Rows from block 6, named by matrix and row number. Rows with one number belong to one neuron. Each number is 500 + 40 x the weight over its row's rms, rounded and kept within 0 to 999. All counts start at 0. Numbers have three digits each. After the name is the row's rms in percent of the matrix's.
# gate: MLP gate (model.blocks.6.mlp.gate.weight, 384x96), inputs 0-95
# fc1: MLP up (model.blocks.6.mlp.fc1.weight, 384x96), inputs 0-95
# fc2: MLP down (model.blocks.6.mlp.fc2.weight, 96x384, transposed), outputs 0-95
gate.86 115:535498533421518548485495527463504458498554523515502518561465546488523485479440490590465415513477523512480446515565479500474462556550527512461506493552473422448497491459523508533534590550452441503439524474541522521481584457517500506427465502513445538474477596510451498454488505482556468565
fc1.86 115:480569472491478509561536448461498574533488528408477499467557491429550477551479498461506445484500540479505541540467549432561515512512461524517607525498524565557483496560515516516462445486490528503473503591492530429495499506531552469554483471519523516512449454484420454545512468531509582467
fc2.86 102:512478503454533499471494510502495420529532506579491496573436526567473537472519495453501483541498462499461511436537506565425495507429489477500411479548442462431582499459534494548502513570498507522479539425515460519499512510544471498445466585521574458494544486549575499553517516500522558524
gate.87 088:536512488443466539498535515539518464462515413568463537522523506428487588417561471582428554472489485475503432609474484515466474453554511486550511486500531523525470545454455494473512523500484467540495527526507524547521461503493482526575571445500566469530538507537515469502516494459519431557
fc1.87 101:484532518599521519487440548533420551458463570506547488480582445516532445520470522564548451498488477555438483500455492544490487511505442563520517547433434526533467462449455511521486500485506562504507482515494563511411558472478536461527555502547499487543523514529496546514435513475483582471
fc2.87 099:474520511367477523474487460411517517535558503598450486531451540522517520515498511589508543483496494498498495535540488494528466494509513456536422466553561482478484475537543490479552556576516504507479496512534434532475433544439528487485496503499564492439501519480433444467548503531410524536
gate.88 102:437554484499481528484490504519520540522497550546484449473428475546445501454498477488506588491573536453603443433583486510540459468518562445522477457484516535512502458555480504507465515436553490518511436595505467549477528456514425483491536540521497546519490443528514480520532522429436516490
fc1.88 099:434580536469545518457490517529495515537473497606409480490445486556477497403537465526444488519504516464552475410510555439514455487453510508482456506490536522532459449492478531449505521507530544518499506581500495546470498515526510552536519497481435480553504472541521510523542484412422430479
fc2.88 102:519427465523500536484506515458540498498523490430512533519549504553558522540509388539505480468521444447494512557483548506512501497392544419461557478482507434552565551518460541485489497496457523589513480491474510478494490519509610489522479450528574519478508434472499485510454484577463478514
gate.89 095:473496432505465464481440415523524503548517487520531544478529503563546530503536419509502547523481524485525557529512525486448444521540508536455517524538443475430553549388504576518556536469563474458476560494497518508509449557495460462493518528486485539453483543444504536481619522513491496446
fc1.89 094:511481575489513522428509413504525548480500468464507526534506421514483552537457484473473492450499508516497482597525466451462545477484551564471498445474453491514494586516482521578500524494457525466614448468460520490472481455494528485475435531518465458544479589486466584444512560498514509481
fc2.89 101:478486477516469515557530471446552563469470489462453465444505528477451474488502477492515459442540450486496532520433531467533535535554546457432491498554568477515462465510429434462472520476443478446519561577485501457522583467463458560535616420476465538529502489489536485505513454498486467518
gate.90 092:462542548524474550470493472519527499527528498476474528497498515398500492435505463561501472515537527582491529569478593469549497575493498515510468483614450473533561578473461436492457506534533411468489518528468496524472407493458513453554498543548496493496528478526530458541506573518504514491
fc1.90 085:507437481546511548465516393484490400568563462497500476524484483551513484509502532518553542445476533528563476476544503474526493521492495487500494454508518494462544471543533534430555484472575428555535478545545521473585532478512578462454579502476448496482524433476463489504496561499431530480
fc2.90 091:456536555452508471489546578563470547487546452428506567572502489430478515420576521487452399554513547501514513527458545506486485471541576512514496516523466511467538551482509576518522505418460464512465493485495487549437467502509526523479429459509415528522467477471486455489534496480524533531
gate.91 125:456482450446605446459506468579525474540461505491461487526441436550447536434479459431552512429473443452498472586520477501562489492497499459485565503476549502520510445519512482483527498546517494517448468436563532461531501471478473487462518538517433543449541475480587536507497493493563492497
fc1.91 100:493529501524439518584500508403459491422536541505537515453522483456551464557482534561455510500504569552543500427502500531503520472532542523516438466559501476477511478485484478483515530475445527509570491567530473506445578463480486465502559469455507511460464552452417462521449537435461433465
fc2.91 097:475449464473436483484489448548543494545495433470509488492493496510424489514520506535583521527574443544504554537521430527543487465533464500498539487485564506519495476546471494511519514517516500539380479469567546518521486515505460483449496586516555446459523517583613542524462499511465445547
gate.92 097:580487440512481500485588466467480448514499459524506536433498513498496467456580566524455514483530450462554513483501585507450575510508594489499430581535500514439509475537527457484539504503538465476492545455532524533472416475521483543490490499533479535572478488533523391539512510524492472459
fc1.92 093:534492518510594507492530396473491462540508510504517511463553495487563444442554465552485479491594466503511531530490516385439501560517558569433461478548449545484517524484457461525452474504421467477482508470469518524449472503506493539521490481476502569531478504560498421492520513507489570459
fc2.92 095:498483567503503509464525487505495513521497515465514514398463434494466485565507558537493489521592503500478487519508459484517404532511560562521537455438467433566426490494520500507467481550513495453545499491509415498534541507558539498576531553515480524465513448528563609519471515519432463532
gate.93 093:459530472515477548471460496548512478451508534563525493579550495557456514480524463582590522549504502497430546450516514492464473520474465560495495569425510505516550539495459475579503477457522574474467472472553484512493513556433487497478536450523538556607458528487447441495540510507548492532
fc1.93 093:523432534473433481520501498446514507514419491516441471481542478540506497464526494567543524597519455473460531425530526476446435497471445496447548469474509552494510548572436467471501480433516546481500504540561566504459514538431521472488506492493515471626479476530481520549516445472535517544
fc2.93 101:501484516463522487466495583420444525584458580452455520534554511445508543543487503491490533513522442462539536594571464517510504500525533554582482420515556492498478534484458510511516540538503515499534468536456472451446509547509471547506512583539431501478500497511452478503473531448445529576
gate.94 090:483471452488413455467528523466441537474550498524523460437455474503489533460495455518483467478497504530451515460540411510537542472608443531581485516457515497496523500552551450486542520500538553517540440530475481479461524445562554509531517495451517504506580459439536488513550436562528449450
fc1.94 083:407525537540443550478494515521532504463510456502486486513473551537528497519536527494487475389509500480492442541447619536479450505485455461444523454463545456532490518502506496533465494515491531530519500452581440552515462540437543460452490539602510511503518529526446516494507522471427486587
fc2.94 103:519422557439492502443455524430506456566553457528463478500499407387539562513515471489502507435517522481476529527428485465557464489494504523489483549512578468460516452433458518523499511484567497485548542458502525514510480454455512517514533401441463453494452480509561513494502470510481498439
gate.95 095:495524521511492448550451494538480530539502514493478492411543503428555450499517455496489519544466477568593510466518562513504460439507468481528479554479513456418564503455531536517525537445483533491411535430548463475515564529540474469411470543464516494534482528473535449468496499581489554547
fc1.95 095:482524433579459471512521480478478503506508452476519550467523466466499602538513576495509559556501473481515526494494486529483522598383455505496528523553531512539539465537537571517559491502530493489496469477538465508457488516454527469496496488504571537493527411545405438535486555497469488575
fc2.95 102:510461587504576461513479461505523400495408534502464442482499501524512456480534446512524487428420562518544518510479493460502561529538468526474499540409481511479498525498542492514455440490500537481446560542556502438550459500505570525462466530475504516492490540527529497492446474549466484391
gate.96 098:498460532556439520479465478498522563573499472450497566465500491462477493573518514553532535500465473479520570494485446477497439497552546443512510447505534426593419493538554494474498446481560474499487447520518508551512547543464468513478463430497464442499450607485491511530529498520517534581
fc1.96 100:454462581480467535536465545469511546466491543495550473520386465468522508604523484488534489488452517505517519441495547480520497499503515491531467484415580441472433529476546424475502531549551541522473467516544480522562508486501538459529468423505453493497502592487508552496489553496541423487
fc2.96 103:440510400448465469458486482507513476520501496464471627545523458530469445472553490505505520515428523496479466412541431489537489485458565494504535513566430468479526530519480558491444558458488508502530464464458486475531515524441480468463482588510486435453470537510557511461510525504568452513
gate.97 090:458537497512500497532585478563496522464486476500480488581454457481565554465532494502438562471511466499471628509558490543523545517479505457522462499439519585469425459538509533511525544505538479417459482535572483523484524460475491495504580434559543509528502456528487500481488463560539492542
fc1.97 093:516418474516467578530492495475555502487514467533488542536498544529453454551475486497504442464554467467527532515539465515540493544529533468459408484455522501504563406472517541491483591592490515502448478496529481466553529477533430559525435555448432441536475489496485585478524513529513522495
fc2.97 092:531479479502527503481468511418427559463500527515538522398486496501493533463478483431454466507567520509551492494487525485431535514527482518494585543558495492458545541520486530439494466483484483503469555543403495597477440520464582519498495543473485490488492486567522482394531561478556492508
gate.98 091:508516458496493520480511489481513494570513541585513492486558527436447502481457533509436520532564557518470485501530597468480553511490469501489552566488465616455551465569496561488510512515515561607487517447479543489458498497574530562507452504554475432492551499524480549471500550501526479495
fc1.98 100:539489498516479548561459544487503558458502437538486523481493534526505525465522540499406563588482534448515537538492476534428443508482430543461531494582547528455473536475480463504482480528490515493526487420475531541519537427457502545566409441589440498425463492515492512525500485487511495470
fc2.98 096:459473519510502482534549464492463455529447490475527510495439435486416474509570471471563473477511400467505522522527524495514484573522441462453535473466492467529565554489471576452508488488488493502478615537450465543490447554491515559417582430500544501519492524441536500479471455510505520512
gate.99 099:480546538428494493577517434529513499541468464528549520470537501575514475431448467509456496597559514509512474480512538447512595502509541558483522477559461474539560561459483517550492497524437422445485542463498483510477484498490466500496508528577482487524502469469463536573561521430566538488
fc1.99 090:517464445580535509494469470450481538536468533499492407543416522448449523533538594538536468450433468476415479521483463536483471492527496488473535555429536530463399467540540500512547533486491568602497517508544436467484491523533536462496505528473537500440470537496495467516504465524488484491
fc2.99 101:499479501467498426454480426553452481519495539427495538503588454516495504461469461479459428559491523526446457505563461471521553496517525493481554444568462491472536536525594593472443464505450552480502550465529501468442543586537479473523469525520443467548509476501464520469532491457481478532
gate.100 096:484514549467432519499449504482506511499572485513473503577483475502477529479492478549421434430493506514452487521582523439522517530519466547514481590561481540523506535502599513461450518447557492545442492490564422528497539519494493450444493497524447486499539519561470494467553490543515529604
fc1.100 105:568497575492602517474497502523477496538553452521483520473557501518512449513507494455553437563486508490580494560500469473525550471509541537503465585444485533569408592506521572465491542460466457471513455510470500469513538519473466482509520418536499465515457520491445505456495523454450481564
fc2.100 104:460542504465490516510511499492498450491408545466485465545475526540546476472531523556483517509521503596499482455521507513469489502589542451526537431516544460489495447451491555523510535461489480556526513547483563540388578444441516460487463569496415498480467495509555522501504527537408534488
gate.101 098:529498597455463557469484529502487485442611567553434483567487509544487461510492494496565513497576468487515482505548490573527559513533464536497507403542533562538504565530491559515468567523496488489516545481474478469552469540552459517493439540550470478502509493467477534426503495503510531438
fc1.101 096:508447469448505524537467515529463460464535490454593531477446559482528582476480485447480536512546527520510520500525462538502422502446579481512485481529430518590562526490490534535488448508448554435477413511576501570472535527455498499527498532576460463541455481469489483532545494502497453449
fc2.101 101:460506483494518432489510543480519493476540502534460530444507584502460503546473487482541484458484555486493469482488488494463528550544477577525441464460554467488512452515561398495483521603518541488430466482543489443526485464484517443421498509461438439474535499528565585548541535498479574535
gate.102 099:554517524503533509543467466544469516541480436491496513544558551472459467469481431497480489498536456484548504554572548491525565504573543486496496475524539498505465539507457381445467497453474448483423497519548493494513512491498416404407468482496499510499499559455538494499546525458533460585
fc1.102 104:484472556438521469528441485455531507541494491459440485503469530575416516498508501447496489413535498538542539560517514465466537548597510529414506532499581486537481514490511457508475523561559425535447561477471456550517473532499458487435475473490514485477527555470466496469410525446522529513
fc2.102 098:541433504508608475447556484497509506545519476518586520480473430443483485491519486413471490546555532525558519474458484513566540446467559559464464509421446462460484513496559536513500476466485469534527517507537522476479479475465478487567532519433597501538546568571515529497525539514502505478
gate.103 103:505514497491469499483531566475471515482459553492557484483583536571503444471486517514580559509497485437519462449497486537524471443534465456544488508472513536548499483523543550538503494476565585419421485443571507449511468467451533539470593546553476496481556460556484538466459478476495496438
fc1.103 089:520529507535470479480505458447506549494442449502479533530480515471542467477483457437548504482439500553483525450476448518522524427528474573492524527513521473572519501588477522597545463481404573599463490512501565439484458446559467551506531484533474581539505484481466492493451490513505482466
fc2.103 094:420484560533567578510527557452505460513499494516542572466531597542464559516583501513471492542498574507509567565479546476493487474486459448513432513428525511444518519424463478504461506544470515526522454505525515551459517490471525590493521463486535524452497461469474488522512516412479471490
gate.104 101:550500501527508450451503495506477451492462480561490483461529494477498464527475453495478537499429580417511477456506459496526465523535433439458474523544494547518443443525558627467490502559514556440489466468558555501529515497540481467518482452516485493448528536527469501480404508533571432444
fc1.104 105:517532526526480465479525567460493461450462540552486498440543560471568444581441489509500489514516556471496463419526472500430474468474476465472461428562588435496544430494557540487507498460518510489498515458482447517486498504554566497560459469477509485530470503473414488486436504443504535427
fc2.104 104:445454493485523525523453493477434501532556535464460432527541514449416456501517518487486481469529535462488513596459496507468537554535508475482474528513512590503414561560536448549490501549555456485448478585516557508456509504498490528442519461477491525475596496557477547476553535568493519490
gate.105 093:486497470505542451538517511582512522547511523582529497481607531536495490483578483484478501473499510464501527554481476503506518468461545481498484534524542499495450471420531483507593601426517584478485502431511542471533458482529552508466503520560445577560461473480520485511480434425470526491
fc1.105 088:501520461557555502500468486499479493482469478438450507574462534482555415455510484576549426553449449439504534447502511436503536534491582473496522412546488555505504481510487543490518538555487571487497460540457463411488467489466498443512508506440525564512473550448454464498524503549546461512
fc2.105 098:491486453471538473535499463533505508550525532605502545433454471463482551475581486508508518492468532397483576491489447547502526530523528503557538518558509546440444491473535548471436528526467551504521444521515562527526420566456534526518542501529564527430512511498486474516549506521534554437
gate.106 098:524560494494453444422500517549436491467505478483480465502471497512535447465443555540424514538441537487469511547532466435443522462510546524570467443557508496566527533604497514497476458441485475484516491539484550482520435511526451626489532496498471484562463529438495473525477510485447510526
fc1.106 089:504453571488562521478535550472518496488546489512544551445494495370437495472454531486498517480467516514483563539509495530534474559490509502542529548494470523391462518528462482461481572452518476474435489437465498509518559506514594478450509525459507482477589462429517471545442466529539492510
fc2.106 099:485499494471439500522488502533487505475472493467549450511524474590557500501609504506508518489495508566474485429528500549531475460476475495440473525527481513487530460435489553512450446445536467507444491563512588421426476448478453426529516467509539520437473508571437557485480500547441539543
gate.107 099:460516525550516563453480460515538516444476477499505515502449574421459571483504438503506452525495480529553463441429518508571479449547456410523526469425512457559557526523502475534560493464492571535423493568522454495525470470503524511453487436534511510476520476455541483503457480471529526424
fc1.107 090:480498501508545567487452501487478477447495430478508501370505504442494543454554506560504472515531458593491494450472467556582553441509508411487515506425470457549443553495509464521563498459490512570522573501529447520488534524533520527483501446493523539476475566483507517491512485423489517472
fc2.107 103:566525456459528453497509509579505545534429504450462516417544461515522486478513451501484550468494459498532513473548560437472495588471517503528536529523481482439485485520542522470388483485486489494511540543537524512498571425530426560560479583483474462495492462537510534438479537541557548496
gate.108 095:540494490514534584542513481478510443510516487466504584474501447549513502498482464574509525521561501490491518553487456522564470476463503427485526498567439599391562505397544491451458519478508520510503485489544508537490514484520552441481478561572536514549549542521480503540488518481442562505
fc1.108 090:487437486518530481507522490513504505504433503518510409454476462477450555533473498492573441531451469505571537463502531507527404621567504509488489511508465485509494472445454508547492479527476438517551515495410543524507469518487514494430480510512476453471568496572467502434542450573494444547
fc2.108 095:487449476513496444478501490491489494506539492495482463497515537515490443530492528517553409598455541489493510448598558453551484435436568479520481467498558517514455490518486476480413550553490493522487524512502466529528495518543520509529479455415461544400509502458547552436562546460436481473
gate.109 097:456479490537469530500465512525468503533473506504481529500550494530621469481531445483534466512491467540479493544491522527401463501543465482487545520527493534457539537445558516517495399550491491459460497462446550587532464470589495553473494475463486516498479438536569453593485464542527571524
fc1.109 108:456541454474546437458508543499468577533467532593475507517493434465453491488424518501543518539515550462504483433466591529502563570438463556460517505542579489456510568520525586505463581473513477525523502548544498466437487514491505528537504526516536563521508496464528452505526489471456472471
fc2.109 104:588436538494485533509489545509540469520488535489464514508518505494549473487528525434502476476526463511467482585484438463531492420514457425492509526470455581489532472485487408505530395528473571494407536497479535493551491449450493496473525475514505497474450487502496505491523443489501400598
gate.110 096:489492483485531518563465437417493598529396532496567495491469465519555492442474461544546517484516474477505526427513490532427515525524499506505538476544520516504564532496519492468486462447503417525520554538543519560590496560494419458530508513513448580488484432468515491462497546467505480541
fc1.110 104:440493468547453506513482490495455549466384457480569509527441431506555455481510508539530449508501446485482536444439506493483457530492505496560477486499551482499551495464503532550517524439536527546508601485482476530592425535503465441554547515472523476527505480382505508476533475467485480531
fc2.110 096:509483457556485493543505551505496436519488519494532512555562549546396561545493479531461506455460567449474488558577461489495498519537511495558518488485426462558472494471499510528417490524479512492539417493481552525479582493513582471428480449480573443522473530578492488528482538465502514509
gate.111 096:492529437577564527522487472512541557474538539393495556544535478476509453456477494436535459536532458458523514424483548479463504537503485518496437587556502454479463513461483489537431495460455522475489520483502445496587439484479464534492523459460536487492567478480516426551502527422492548527
fc1.111 086:529465548435494490470509459498443479449457487583534470494483534475483534546483522515420539476463520494526441577428504497524515469539545518528501440462493550558506503526508484466519449529460392546547422535490462559512559573574465466442516473505551496536502522510485490481517438452546440467
fc2.111 098:490509489527487544559482471508491532473492487436526556487450489489554483518522540532520514501419479489459486438450494524449512505544499534533473542460500539502438467467515409471513477446461514503502365473524498522589427508562510409515581446457404484551551511497515477496513553483490482512
gate.112 085:505522542520519520450540448471455483467459545461491552538518506498512525462489486596442486510432506510535537547481438434471509442514468437414493538500446538507539429553529453474460494489487503429553471540460448517441532525530453419524502463528539443507538515519507496557478452466462403523
fc1.112 116:498518472519534528497467495535453498482450528498572544436480524416479517450423497424445451488523548529492498533488600495529500530547557578542513490522544485429535518526526506502520516475485460518511524523495473555466534456525480427518563558474490537495459490584503482545442535507624515532
fc2.112 106:555450507532537535528497458490486602559439501445474421490561532576447475555525486491504574519559485518475484502483441518572486493481469442469455441501507426488472539517542519498557500434532436477508522552502528469517520472527528484445475434563469494514490477442501536518561523484583449508
gate.113 095:524542512559535483458477534500587481467470472505499551476458532504476460552548469501603473466485495408450505494462522527515450566548486550526492533506476491460508509503484490420546482438551412520532485502520553533533495504507511526475489539426497467549613534464534568555483560509554539491
fc1.113 108:538521450488522506495508512493477519442460442518466531514453513497523541557470505499536524491512484446484428460417524492494449576459391523499478472524594510480497509482464449514565440475421524499520474569575526487463469488411444507460557485485527500482577492491560463487503594471527489511
fc2.113 099:514498495516542457557531480520497460516582483501531495594537517521477499444504472509477488443514466406509550554545468550459518491547372466530516500463461488553436465501492559562515498547501519546448513488444470464488515493483453502469439491541464428495429495497525498519548409557557486510
gate.114 103:521489480444472474562520453491519510522503465503539505487568529539479470525550452557564453530412436520480472488456500444536476522491565511451476532521487453493565503458482509583507432560540506566547547456477527479521517563487505497523455514568543449474527594477487397467535465541528471514
fc1.114 113:486492515434446525536524470434488490482555541454504556563452550514484489514501469590532496546498540487505452361505470535496550465538501515540508476455532491450521519495490487459420520450475525483495495531567464491530552488413535465585467426509505510513431473462507553493483540453534562498
fc2.114 115:495534474495464536527482499467527441448496525524554413484515482507535448519465486446502483518557496470449483521548489407540485435544553570510576438532459510507477443560420498522545474496523547530468501431506541521469476504537463498497470495527481534476508475467522503553570542525469356521
gate.115 104:533375461474464527530497473549492478489485521461475534517559516437514507588569526464562494518507503511440512474452552488494551467474510509504478536518486505544486427462516480482488482564458519521518554542454511513545530470507491484478535524507500429512429589441530523470486403566586561509
fc1.115 106:504506513495588532543471478549446500489438422597490482480530535459520440543501546443463565542444475452518548552443483458487500421481519480508481420458491500515512449533465540458512537482483508524531504450521511486538435509488528526571478561445502552524590456480492530526519511492481441576
fc2.115 099:492518526523488554482556435465454533528593454464524484459480532431514492496415493496533486424526591509509455520497463485545474464475483553534440556481438448472587500508485551511434517481543480548513509501462501516456479501538519502473559413520439538470475447546541505503577508518431509464
gate.116 095:490584505534490486520573483541416443485557426509429502483497523476450470463492444533535491445499499467463439529530473488453532499440564533563468579545540511465462501547564441539415497476467483491492488487454530442532492499514467490522527491508513413488486546531490574482495483527552417476
fc1.116 096:366505487556476519503503366543463502525478465473480515509495552475479460500495461395512468463477496504476506509466543472476540518552504495618516500586543451499457449523485464453443477521538485465434453479516548461503522466498541546479562491513525491497532464493544518532502479553554513501
fc2.116 099:549468522442430532542513512472516536519562476580452521489557529527482514535468438420531539516577537482476545553479511522506505470520577535516490468535489445520518491442524568436517512532500507512515546430489417495428546517558473528580505472454503538441467577475461520549511451522475536484
gate.117 104:468515494533420548511514504445471483531421461464504526445582543478482448541520554464521477520445465452529499528514430548481528501533504491617511540508472545480538508474515522477545480551486499454537448490513484528522486539473455528441581527546541497425539496469441531455513519420466406497
fc1.117 109:509496462468553502498528500478550484531475508542487520603468505482435517504530490544555421423528535504491487554519599443520573449558448455503569489400514469499473484541473455535505403490452507481519547497498419500491502480518540492466439479490496500490465531503538472520486554571464562471
fc2.117 100:664551496532476551499436481461475503472447493432477512459504486518542443512489485613505513548543554561516446477496457530489442501481441508435482497531487533487536477524489467456522457431510512495516521509501546513509456486546497520473513470530476493530461529517472482413501528399500433515
gate.118 106:487527452531613532599554451544481516479522583506542438438424408483543500467493450544512493490503519547516466488524540571458566495513563464485434505553517517510441471537480480548537445498479521502436524489497532453513502487535453539475490499527473444518503533514541475493565573477491498524
fc1.118 092:529427454540515511431445505466518462567499530556512557494463532523523522400505582475526482527456420444454454493516608517429506491412475523474512435508501493463538507531468568560547481479533510469549498472486532477496436476507466525490462423563545491528554532489466519510497506480520497513
fc2.118 111:487525507425504476487461457530558479509530567446480492474478506447401523495433510511469475463454558473537491503468546537544495490453484543475533532514490525480568426478477556551558469564449506500490491473560444496468563455413512503505501570516570443537494498513562513563454555542506432501
gate.119 101:507523491566453567532498579526532529529464551437541495429485461497450492538482526530480512462411473499497467541480526434485514452503569484534498499577488587499485594460459453546474469560420518560527505525491516480540587482491515467457439478458487550531546530526522523508461476448493505539
fc1.119 100:427406528520518539542475479437535440467521556480493499534497531511545433459483520535472564445534503488507575551535529458502560484465504509431524486582526487534467523411457436542460498533467473524567515564460527485485505535527503573446514567470484513508481480550437484433478481483500555486
fc2.119 113:510513558545501380461599452535478506559450565549481518573471508544515483471464500499530478525436454525469426456501537494508517461457454436449506569410475478454492517515496524536473509435480506424459515490532458529481542503505407506516511527468503513518460463482473439478502557497511522543
gate.120 106:522548434485520550559563459495466517436465506513516465466515526570536457497551520467493490473501436478543456512502453496478497478585507493558492474600561556488528508477516538460445513446564477528463449453494506559476520541473519583524519467577515499532587507503516472586435517440518518501
fc1.120 101:507554486471479434446477434452493531500535559594456542343495523546469488504467556506575551512472481476513487472490487482521559509531527490533428452582589469488479497506495534439458506452515477476521478448507498535524493522490487560559526462469524488487479492486415515511493501536478442503
fc2.120 100:530478519508515486442477537528468495511473570472501549519556457434451501486538486445410497433443497518528478523524523488499465596467573577494533504460432542546533483508489475546504504532461560551473563528437485436463554471479534513474450506564453506489454493535504532564553453501478421458
gate.121 088:564511541549519468518528514429516455481572495475564586491535511508480510482480548535480493491528508402510541494504443551481493481519531505447467584497446528503572455536515536437452488534511480541525491436466550498511466485457438508505570398491568499510480496412518473572486563477526493522
fc1.121 100:565489521435434410509478489464553557500567425421438486501552477548488528480475493435529459474480494454452480546517588478499553478456493466506511421524480472543531537550529506501607520456404471509529464530523485484460516478508555487490479509439442515498461502486536438521506489512488466480
fc2.121 095:462457483478491565448444509506541503536480455572472537470468575455484493564552549473491477497496485438588473543478475526480450580502459494505564451518480485477467462460508440439518481510440510513435573497505452491469505525459452432450421491550565457470567463568453502505507487463491489513
gate.122 102:427567488578452532476497488454403513475499483488493533442479489527531521510525526481434478450530533481542606470473554512556483530489466511505449543544460492475485554507494571468561431473575466527569539507502417484513521523521457500488532492514540513543502533481452517496457464493587465424
fc1.122 103:515417540507505464494535487556537468504471615528499530458481530503539468542490482434511444563472465536519466513472584495466481496501579459529532532482490493514543469454528503554438511530514608500533484516457543505534518515486505518480504493403519526534526430480455496590524489440416480449
fc2.122 103:518464517554518525514514511441501501532529547455451503519502493495496488483427538479534566446421503469443561493532432507499484485536534511485424513552511512544538520477481487531577509509460554554410495525441496573476531517469580505495476600520523473512521470514546469622485478537451482560
gate.123 116:503491473482469570531463498438457516497548543484562572424460514483519474456532477471516580548449500518472479446455560542504544561549511477462500503528516523494504517503454528467467499522418561505467504519518427552469528447410461481555456505508481461569463532443480409542465514507453465443
fc1.123 114:484434430519459453509497442473527490470514485544474483545518396481494547465487520463496488530469551485512460648484498436513440460479491465566513500527527482496507468503458525548562501526538437515538489446511508496560519449548572547471534444510497480475544519491489475473573567428556473516
fc2.123 096:501558499432518532550487592522505510524508432447564553426482564500489477537521526513544548489570396510495551416534473578457517524539459499503498493504497509502533493542526509495486475476493453484449515553540514572501469538535483560495511523481414471551441556546529495471470518544576471475
gate.124 115:434525449536473509484480494507487553510521483565386495496429477530428534559560515488478521466568454426484532557503537543518512573531514486447415503463517499522494460576421476503515508489544488540487470434515525467506511507519540578527541467519531470528513518505515507410510504486598463492
fc1.124 118:429552450442470514525547506566525514486474437440454508547464454583439559483493553414441533418552445471463525542522462473476483530531544481488475463538523484538517474471536454516546565529517519548421480497474542479512446488550564529504528471467456495551507505515495517462507490513576545463
fc2.124 086:578471559488512482505467455481496466527470523564498467504496485409581484512567533435426466510515562485553518514497587578540485459468496548478463551472481494478497548466508519458487479481453474577543544487457452520560543506552468577543504500515453516435504492515479534486547571478577499470
gate.125 085:539546472447561425474458380533536564569493488532536492448512510468506523545459463587541552526464504509487469437490511498440433469497537594480560498474460506536508498509527541477467458417554519512502514477525482517529507530504524498483501410536509516466542511485540500456506436486413534497
fc1.125 106:564550507524484566463594479525510469548515430499443474506536504514488467533513462491482597509456520536538545529524497529481523484530430513497451481427493530487542502504506572455547493513458462605582494514525471469463502469510590558559550511493488453524467437520511472451438542454466521517
fc2.125 099:416478499430450509536454569524509528486512459525561485466589507465511452490482451450503456553580454553486383503500536507471511482467542506479561500512524496549433501473481501560480474478523471505445537478411526589493523615493475529491459524480483481473508479508484449507534454496480506467
gate.126 101:437540501441519516469451496482534504493434449503486545437498484467533523448508498469452562493528569480447492532406480511533483595515502526528479490509535500527538462588496445511531549487511458485534524405489507526452507583510480495525495477530503485529502468474473435440454485357538499478
fc1.126 107:521520521485438554553552454490518444503522498532475421506481489435526524499455472457541498454466544478510491521511442540520475528511465542497446565571644455535536489461445495554512453509423455518480506493485476510468517487449475447448572508452504530532495505456483404504440527523540462530
fc2.126 106:473490474513464477491454527506449526503545492480513552507519494492433482509549463492478485497493474472495522481437530488469580527416443501542599473462391475466517529527464488410461534469490515523609491510479492429520454470419495468545484504469445482428510556554445582477489520487524533515
gate.127 091:489447472445438477522472481517488407490451525510527496504428467493466504468454519436535511486502482490528456526448549504435456514551578503472505513445442496485558518526487541539427527532476507409431432480563510544469454511494592559526480504496447534453476557540459558464447493495483464465
fc1.127 104:497529504533529547450526465456530554504583442450521552506553431524553540464555575508510545471484482458511514521477524526483484533447443466444443505470601503459515474525431466491519479501517389567504538471472522502583525573462569546472518509443454483491500474495521539484494534490468525536
fc2.127 099:467487504455487516547470465525477504557538480493480465463519545446539437449519514557524455447509550474408471555527451535465496446468510542456500495468438487523511482455494572481508571502476373532486517521484520554476483559462481576511476481473465520500627486525448500480557493519558469508
gate.128 108:538522465479528532456501470472494526526559580446451478441515540544543526492498517591532472483546487437551534507467514546515517504589541528578516504580496527485475496490447474479483542489531493555481525508582530576555505435499496433482450484557471474557443524509525545564505482447516557557
fc1.128 094:487555579493455545503461542499492506441491514497528510547536483447517505536465496493469487561462536446438522512413522454515495559536480479443453494433524544434481445477505423512507604546518446466483466423564499457443505423524524520511514497502436480496511559503500469558468505412498464509
fc2.128 097:594476387483516488550498474449520549530539558545440560529495529574444516480462482483525456489494461562486498515523492544483513492514477547445526475575445512553474529520572502492552452436508499513496515588507515558551534528550461551501470518496495489555535514513531548476514541547555571447
gate.129 103:493495559460545561503571501540453518470482510468433514570493577504495472499483530445497507464447521476537569493560589548493545538487534491519526523503486448374570502538526515546490464478492520454484532481508505565499486533500470480427394521522474539501503545472418502473444503540548488476
fc1.129 100:510457465489460474538551455525504510515441536458511496453455524531459456429585484455521497468498550492519448505545520496498536544555508482442550479457486526449479547526536479549550507479467530497528489500509435482507475523561479533444399505537453527397574506552398484474511572540544537506
fc2.129 099:459482496524471493427513479438578490499527517581489481486511520540494501529477520470481399563449528514473440555463457495488477403494495521515453512505507501542487507395546521509433523518524493528486495505482464467502513474544495516593579405499549565535535505470583536461533458457451497507
gate.130 104:525547476560551508516487444467532556461509445561475531486579517470570470511558441446489478545480519490584460486503454487521466433453528505617479481489525468482531489536463468465480454509437442524479465510566505437516539489518537453509446538540451452450475515561452496507527467556506454455
fc1.130 087:514519485476520429453540449550483544489539532498531468441475551530525407505487538493587540475547492535499462501567545448538510474512553533538489493473512457508447519479431542528439522504439511523551511461462523478543553569526451448495531470500475557512506527494498491451549450435593466591
fc2.130 112:535535423494501607513483537528585493424552502509531466503515544501454494528617547551462483504544527479463510569498466478489467470492490528527548539494530433560532485503466516464528492463507559482477469477528496471444417479543547516598502532532500531547439549465502478523481529547458453467
gate.131 087:485452532523466505484454467518532513450467398583560490516458496430464540463530480547483448532402539430501455514548507470530505510421494497512537500449474584523456496484531440568456527503532568497503524545484551494523482423471525529533510551429559482533505509463520484513576498525542484489
fc1.131 097:464486526515522464508513486537513499496404533484487539531553547595600419562532515513419470558460549529532526497489536546505498497464432472534510528475492425510496480524491607470547499556487454502465504530538474496481476507492573509502533553505443482486541542566571507491512461452573504526
fc2.131 102:452467479532511512493454487515507476482531469549446444481404445518412586503434522511550502554488441473533521462577545476483541468515470575589477452531519428582527578496493452562490490498532470467521507498504466554522557495445454484490526516469496482569506505551501462523516507518530484556